config = dict(
    arch='unet',
    model='image denoising model',
    dataset='scattered letters and digits in many colours',
    train_examples=195000,
    translate=0.12,
    task='denoising',
    noise_std=0.6,
    weight_standardization=False,
    widths=[64, 128, 256],
    blocks_per_level=2,
    attention=False,
    init='torch_default',
    learning_rate=0.0023,
    nesterov=True,
    weight_decay=0.1,
)
Rows from block 7 of a small image denoising model, named by matrix and row number. Rows with one number belong to one channel. Each number is 50 + 12 x the weight over its row's rms, rounded and kept within 0 to 99. All counts start at 0.
After each channel's rows are labels from the 100 images, of 14976, where the channel reaches its highest value: "responds to" is what is common among them. Only what is clearly more common there than usual is listed. The data: scattered letters and digits in many colours. In brackets: how many of the 100, against the usual share in percent.
# convs0: first 3x3 conv (model.decb.0.1.convs.0.weight, 128x128x3x3, each kernel summed), inputs 64-127
# convs1: second 3x3 conv (model.decb.0.1.convs.1.weight, 128x128x3x3, transposed, each kernel summed), outputs 64-127

convs0.110:57 49 55 39 36 38 56 51 34 55 43 46 34 57 34 42 49 20 48 53 35 51 40 55 36 50 63 40 34 56 37 59 43 29 55 89 48 56 70 51 59 55 29 49 70 47 56 60 57 51 51 32 44 40 38 46 42 44 44 67 55 40 62 48
convs1.110:32 55 48 47 60 52 50 45 65 35 66 51 64 54 33 69 42 67 68 49 67 36 42 49 32 54 44 25 40 51 44 59 59 68 60 50 53 40 15 16 42 40 54 50 44 70 63 37 45 63 64 46 49 49 47 42 48 49 58 38 44 63 47 53
responds to: black (53 vs 19.7); blue (49 vs 20); brown (47 vs 19.9); purple (45 vs 19.7)

convs0.113:42 58 81 49 47 56 44 30 51 56 42 34 54 57 56 49 56 43 57 55 64 65 43 54 35 62 42 61 34 69 30 57 36 38 56 36 57 30 34 50 54 59 48 67 67 35 75 55 65 44 45 54 47 36 59 46 26 74 56 48 64 50 61 56
convs1.113:65 37 46 70 34 47 51 62 62 55 50 61 33 45 64 38 46 70 61 69 61 43 35 47 42 53 58 64 56 33 75 57 49 50 40 50 31 64 51 29 52 67 44 42 46 58 44 31 64 73 51 49 30 55 44 43 67 54 45 49 36 42 51 53
responds to: black (41 vs 19.7); the character 8 (39 vs 8.7)

convs0.86:56 46 41 60 56 47 49 48 55 48 56 53 49 36 38 49 38 62 76 44 51 56 49 45 47 40 59 61 32 28 51 83 48 59 42 31 36 60 34 54 54 46 49 47 69 79 59 51 42 60 42 42 48 35 41 61 71 66 58 64 27 42 59 53
convs1.86:43 23 38 45 48 55 24 36 48 58 36 40 51 49 49 82 64 51 39 51 33 25 51 63 53 75 69 48 70 65 42 47 54 55 50 63 42 42 57 28 47 40 63 54 63 33 45 43 52 44 68 59 47 59 71 34 45 44 39 56 61 62 63 41
responds to: white (46 vs 19.4)

convs0.28:55 57 61 38 58 16 36 45 44 67 60 18 62 38 35 55 58 55 57 59 67 49 44 37 47 58 39 51 34 31 44 54 25 45 45 56 64 56 31 38 35 49 42 52 61 55 61 49 42 53 53 72 29 50 65 57 45 57 36 50 51 27 65 37
convs1.28:62 36 14 78 45 72 76 40 47 65 56 54 50 48 63 40 49 55 43 50 53 40 67 63 60 42 62 35 55 41 41 59 57 50 58 26 58 54 83 67 36 48 46 73 55 41 47 43 42 59 32 50 67 41 46 23 51 51 57 70 46 40 17 54
responds to: black (44 vs 19.7); the character 4 (28 vs 9.3)

convs0.55:52 34 27 59 40 60 40 57 62 27 07 53 46 48 50 45 32 60 32 53 46 44 54 35 44 49 48 64 45 41 34 74 45 55 52 54 39 34 56 35 37 52 48 36 62 55 38 42 44 52 50 44 36 40 37 66 36 65 41 63 44 45 53 49
convs1.55:67 50 63 43 59 47 56 47 32 49 62 48 48 56 27 78 55 56 56 34 52 44 47 55 54 37 52 42 27 48 30 44 47 53 58 38 41 54 44 68 38 68 43 59 71 66 60 45 64 37 64 68 48 48 40 37 72 70 44 65 46 49 44 34
responds to: pink (47 vs 19.7); white (45 vs 19.4)

convs0.98:71 31 54 21 45 47 51 62 67 34 48 31 37 40 34 44 49 49 63 54 49 72 39 50 65 45 57 47 36 48 59 46 57 59 46 19 56 41 44 49 60 54 35 64 61 34 54 25 38 49 36 27 41 44 46 54 51 70 55 58 48 45 68 57
convs1.98:42 50 55 47 54 51 49 44 49 50 38 56 57 40 47 63 62 52 53 36 80 35 50 60 41 48 29 34 69 49 51 64 52 38 39 63 43 45 30 56 43 59 22 31 48 49 55 76 52 56 69 60 53 28 50 58 70 61 45 29 35 46 52 48
responds to: purple (49 vs 19.7); blue (48 vs 20); black (44 vs 19.7); brown (44 vs 19.9)

convs0.83:49 43 46 43 40 46 41 53 62 48 51 41 52 50 48 41 56 46 33 73 88 59 46 45 53 53 34 46 56 53 38 60 51 52 52 55 55 51 49 48 64 59 50 56 51 52 51 53 50 55 46 46 51 45 46 39 59 77 62 68 36 43 45 71
convs1.83:48 63 54 34 39 41 48 42 53 53 50 56 37 52 65 46 58 54 54 33 58 71 64 51 44 40 59 40 36 58 50 33 39 48 43 39 59 54 46 49 45 55 39 59 44 73 56 63 45 40 40 51 44 51 43 61 45 52 65 35 46 38 52 47
responds to: count: six (57 vs 16.4)

convs0.2:35 35 70 46 46 48 37 29 43 27 41 62 49 46 64 39 65 68 28 36 60 49 47 55 64 55 41 52 56 47 41 64 48 46 46 44 66 29 88 33 50 59 35 47 51 54 75 47 36 55 51 46 50 60 40 35 45 31 43 67 49 35 50 52
convs1.2:60 53 43 53 49 31 32 50 59 47 56 48 61 35 46 58 44 50 58 59 43 44 83 48 54 32 51 36 34 71 42 65 56 41 45 46 63 62 45 73 67 59 39 39 60 56 64 58 62 38 52 39 51 30 45 50 40 47 56 38 46 39 38 54
responds to: black (63 vs 19.7); brown (55 vs 19.9); purple (48 vs 19.7); the character X (31 vs 9.4)

convs0.29:54 49 57 45 36 59 54 55 76 40 48 35 39 52 53 34 53 52 53 66 45 44 55 34 38 37 45 57 46 48 45 55 39 44 32 41 42 52 47 52 56 39 38 62 47 46 52 55 48 48 55 48 40 42 47 41 52 52 58 70 55 99 46 58
convs1.29:62 70 69 29 39 51 65 26 29 78 56 44 61 47 49 74 35 33 51 38 72 43 36 37 63 39 61 52 55 42 62 48 49 32 63 58 49 43 63 53 47 28 50 29 64 40 49 25 56 49 64 66 37 41 49 73 39 51 50 63 46 37 40 47
responds to: pink (44 vs 19.7); white (41 vs 19.4); yellow (40 vs 19.5); the character K (31 vs 9)

convs0.124:40 63 55 35 44 52 51 47 52 35 43 72 56 56 29 33 50 60 42 51 44 28 84 45 55 51 47 23 41 55 54 41 48 46 71 65 31 07 53 27 50 44 38 43 46 52 55 37 47 65 47 35 46 47 42 33 52 52 48 59 29 60 33 48
convs1.124:40 44 56 44 30 64 38 65 36 54 45 49 60 55 33 53 29 56 55 43 31 72 37 74 25 50 44 63 49 71 45 43 37 60 51 48 41 55 44 47 56 47 46 50 36 52 50 57 62 81 50 40 52 38 71 72 49 47 57 50 66 45 76 61
responds to: pink (59 vs 19.7); white (54 vs 19.4); the character Z (25 vs 9.3)

convs0.3:61 42 50 45 49 24 53 05 60 71 51 31 28 24 64 57 63 48 50 39 46 45 47 56 51 22 51 52 42 38 35 58 50 21 39 38 49 48 38 45 62 59 69 56 27 56 60 53 63 50 37 49 41 48 62 55 34 68 50 62 25 60 57 54
convs1.3:61 68 46 57 44 51 50 82 59 60 52 53 53 62 48 52 38 52 40 65 61 61 56 32 40 71 38 58 77 30 33 50 49 47 47 40 68 44 55 50 38 46 33 47 59 73 36 54 34 69 54 40 49 64 41 41 67 58 60 61 59 49 40 68
responds to: black (53 vs 19.7); blue (41 vs 20); brown (40 vs 19.9)

convs0.102:53 51 36 49 59 23 40 45 39 43 36 53 53 70 70 44 44 61 49 54 69 34 38 51 31 26 25 41 43 39 47 53 51 31 30 63 52 40 44 43 66 50 27 57 68 48 62 57 59 49 59 47 23 55 45 48 37 66 47 45 62 58 59 53
convs1.102:36 44 71 68 61 52 60 71 58 61 41 59 45 51 44 54 59 36 41 57 28 30 67 49 57 45 51 43 64 59 49 44 45 25 76 35 35 41 62 45 37 42 65 37 37 41 34 51 43 65 53 45 68 69 60 56 50 54 49 62 61 47 40 53
responds to: the character R (33 vs 9.3); the character 8 (30 vs 8.7)

convs0.57:19 51 60 71 57 52 61 55 61 50 45 40 34 46 76 27 59 55 47 50 35 63 61 54 50 65 45 52 43 40 31 44 50 51 50 57 49 32 70 49 43 58 38 60 54 63 31 16 39 53 51 50 50 58 44 61 52 39 47 61 43 81 27 45
convs1.57:52 59 54 41 45 50 65 46 48 49 50 49 44 39 53 39 59 51 27 45 74 55 56 45 48 34 69 51 38 67 44 39 48 33 38 36 46 58 58 57 61 62 66 32 42 38 48 68 50 38 52 41 48 40 75 39 44 67 70 36 59 44 76 55
responds to: white (58 vs 19.4); yellow (53 vs 19.5); orange (44 vs 19.3); pink (41 vs 19.7)

convs0.101:37 41 57 60 53 54 37 27 47 57 47 39 38 33 42 40 53 34 49 60 53 57 45 52 56 41 46 64 34 36 25 51 38 43 27 60 54 52 51 42 46 49 26 39 54 57 34 68 58 54 38 48 41 41 57 35 55 63 14 72 69 29 67 62
convs1.101:51 52 60 58 48 51 43 48 39 51 50 43 38 43 50 39 47 56 49 37 26 63 56 50 12 71 44 62 77 76 53 52 39 60 55 55 50 69 53 49 42 52 61 39 44 47 70 36 47 46 43 59 71 43 47 33 42 58 62 41 36 64 57 54
responds to: blue (44 vs 20); brown (42 vs 19.9); the character H (35 vs 9.4); the character E (27 vs 8.9)

convs0.22:67 30 32 36 52 62 48 27 50 43 48 69 28 60 50 52 52 61 35 46 67 43 47 45 56 54 37 60 33 51 72 60 58 44 53 42 34 12 42 39 32 35 45 36 57 63 31 42 59 44 51 51 54 60 51 57 38 42 34 55 42 64 59 52
convs1.22:43 59 71 13 43 55 45 55 39 54 37 35 43 75 47 18 54 49 35 42 47 57 45 63 30 42 54 58 62 28 36 51 70 64 41 36 66 48 43 50 62 59 44 70 43 51 62 45 33 40 69 65 59 36 59 57 52 55 49 66 54 41 50 49
responds to: brown (52 vs 19.9); black (44 vs 19.7); the character G (33 vs 9.8); the character 3 (32 vs 9)

convs0.95:69 51 44 45 41 62 66 28 56 52 50 72 41 46 60 45 52 45 50 56 50 56 64 54 44 39 51 29 44 58 53 54 41 42 50 66 33 12 49 29 49 72 69 51 54 55 62 39 62 50 53 79 44 65 62 44 35 57 27 54 41 50 39 58
convs1.95:45 62 51 52 57 42 50 58 38 63 27 35 46 63 42 25 64 65 42 56 45 72 38 62 49 66 45 63 60 62 58 31 49 47 38 48 57 79 41 52 68 44 30 39 65 56 57 45 59 60 33 37 39 43 35 51 45 66 58 53 65 48 44 61
responds to: the character B (34 vs 9.3); the character 3 (31 vs 9); the character 8 (28 vs 8.7)

convs0.32:44 34 51 44 49 33 55 69 31 51 63 30 55 34 36 55 63 44 56 58 45 61 41 55 63 30 61 49 53 51 53 63 44 45 42 56 32 33 58 39 73 22 68 69 52 53 60 69 70 66 48 33 62 42 45 41 62 71 62 45 53 52 46 56
convs1.32:74 67 66 39 30 61 45 45 44 44 39 64 54 66 61 41 38 62 64 52 61 54 55 40 48 72 55 60 43 69 38 50 47 82 47 44 50 69 30 54 37 68 58 40 68 61 38 48 51 53 47 67 62 54 43 72 29 28 41 39 67 47 69 50
responds to: count: six (35 vs 16.4)

convs0.40:51 51 81 36 43 15 40 50 54 53 57 66 39 60 47 58 57 55 35 44 57 46 63 45 51 36 37 21 34 59 49 63 63 45 39 61 42 50 57 50 49 35 23 40 42 54 46 68 59 32 44 31 32 42 39 64 52 66 61 63 39 44 61 50
convs1.40:49 70 48 37 50 53 63 32 48 55 59 40 50 47 70 59 31 29 63 50 47 55 33 58 46 52 64 37 40 36 32 44 55 62 64 50 56 24 57 44 44 61 56 60 67 42 36 39 36 66 70 65 41 51 67 56 37 47 61 27 48 42 56 55
responds to: the character M (40 vs 9.4); the character W (38 vs 9.5)

convs0.48:62 57 61 73 46 58 57 41 50 58 65 15 47 48 42 49 53 18 39 64 57 60 43 59 46 67 48 44 53 37 49 43 41 52 45 60 72 30 37 28 46 61 48 48 52 49 44 30 56 41 40 45 61 30 61 62 45 66 35 54 55 42 70 32
convs1.48:41 39 70 37 49 38 43 64 48 56 24 62 31 53 62 73 42 45 64 36 33 47 48 40 65 49 29 61 25 49 47 53 47 55 45 53 21 77 52 38 56 59 35 39 51 27 37 51 59 61 44 40 49 61 53 51 46 53 55 45 62 64 46 61
responds to: the character S (32 vs 9.3); the character 8 (29 vs 8.7); the character 9 (28 vs 9.1)

convs0.63:48 47 46 43 21 60 53 50 43 45 62 44 40 56 53 46 33 34 53 65 73 40 32 33 60 49 51 50 31 48 43 61 62 19 60 55 51 42 84 29 32 44 43 40 39 63 33 61 54 45 36 22 64 43 37 42 43 60 55 56 44 68 62 38
convs1.63:59 67 45 37 69 58 52 42 48 48 52 42 43 67 35 27 50 61 50 39 41 70 49 64 43 62 40 58 66 83 52 29 47 61 33 50 56 61 26 70 50 68 52 30 43 28 50 26 51 35 44 49 22 47 64 44 39 37 51 60 62 38 53 34
responds to: the character 9 (51 vs 9.1); white (41 vs 19.4); the character S (26 vs 9.3)

convs0.42:40 41 50 51 28 45 62 70 45 47 40 35 41 58 53 63 47 76 24 55 43 67 61 49 50 60 44 49 39 51 64 48 44 42 48 45 53 56 64 48 40 28 18 58 40 54 56 56 39 60 72 17 64 32 32 46 62 56 47 52 77 41 44 48
convs1.42:53 49 45 40 55 37 40 56 59 62 62 52 33 64 51 48 47 33 62 66 49 27 65 39 55 41 55 51 43 46 40 45 32 70 49 49 80 14 49 44 57 69 63 33 58 35 35 35 52 51 60 36 36 63 52 45 55 49 53 46 54 42 32 49
responds to: the character M (51 vs 9.4); blue (51 vs 20); the character W (35 vs 9.5); the character N (28 vs 9.7)

convs0.41:54 48 33 56 07 46 55 56 37 39 50 54 47 49 25 54 49 29 45 56 60 50 55 39 51 59 63 70 62 31 39 54 37 30 78 51 38 47 45 49 47 52 49 57 36 46 42 48 56 56 45 30 57 58 53 53 53 58 67 66 44 27 59 36
convs1.41:41 45 62 38 83 60 55 59 62 70 59 34 34 39 81 53 55 63 58 40 58 48 43 68 52 62 34 40 40 50 39 70 54 59 46 54 35 32 38 31 57 34 53 54 60 52 65 53 41 38 52 39 48 34 47 42 59 78 45 42 38 68 45 57
responds to: the character M (27 vs 9.4)

convs0.80:35 59 45 36 48 44 61 51 43 50 35 60 64 46 46 38 44 47 26 35 25 55 57 47 61 54 48 58 57 63 51 36 56 46 42 48 47 56 49 34 37 32 48 47 34 37 44 32 57 42 57 48 52 56 54 53 54 44 48 61 46 51 70 25
convs1.80:63 39 36 45 40 46 42 55 52 32 43 43 59 63 65 71 64 42 52 62 53 50 34 49 40 54 37 36 65 54 44 43 64 59 54 48 58 67 44 70 42 45 51 54 72 39 47 72 45 53 57 59 63 54 56 57 39 32 46 46 53 44 56 49
responds to: black (56 vs 19.7); brown (46 vs 19.9); blue (41 vs 20); count: six (40 vs 16.4)

convs0.79:63 56 60 34 59 51 38 63 40 78 31 44 49 57 61 46 38 59 44 57 57 53 55 45 43 43 62 52 34 25 32 44 41 39 55 48 40 42 48 46 46 39 73 51 42 45 41 60 34 45 36 29 61 67 48 32 39 52 73 56 44 57 46 44
convs1.79:55 67 12 58 48 46 55 46 54 52 68 61 45 51 49 53 51 31 66 40 60 50 40 37 48 47 54 54 46 42 59 41 36 60 55 47 48 47 35 58 60 44 41 46 50 69 40 46 55 63 46 33 21 51 55 63 51 44 45 54 51 49 40 45
responds to: yellow (53 vs 19.5); pink (47 vs 19.7); orange (43 vs 19.3); white (42 vs 19.4)

convs0.111:35 61 28 51 23 53 48 60 48 51 59 26 33 38 42 58 52 40 37 48 27 40 54 43 52 52 72 42 62 43 51 55 36 20 49 53 36 51 66 42 48 44 70 49 31 55 50 55 50 45 70 37 60 39 65 47 54 32 79 62 49 69 33 56
convs1.111:58 41 61 44 58 61 52 52 37 51 36 84 54 58 57 51 54 62 51 47 63 49 47 61 49 64 39 43 32 51 50 51 43 78 64 46 66 41 44 37 45 41 22 50 58 67 55 54 44 68 38 29 42 64 43 65 37 69 37 45 59 82 60 53
responds to: black (56 vs 19.7); brown (47 vs 19.9); the character M (42 vs 9.4); the character W (25 vs 9.5)

convs0.87:54 43 54 48 48 45 46 61 54 54 56 43 46 42 61 34 40 60 41 45 46 58 65 55 54 38 68 57 49 44 49 58 43 50 51 70 53 39 55 35 48 46 37 40 62 48 53 69 38 44 39 53 44 40 40 38 53 52 22 49 73 38 38 57
convs1.87:73 44 37 44 56 65 29 43 41 42 52 43 41 37 30 79 52 25 48 49 32 43 30 39 39 64 41 76 44 37 54 40 51 48 62 49 61 33 51 56 50 51 63 43 48 37 43 25 47 80 45 34 49 29 61 58 44 48 43 56 41 50 53 29
responds to: orange (53 vs 19.3); white (49 vs 19.4); pink (48 vs 19.7); yellow (43 vs 19.5)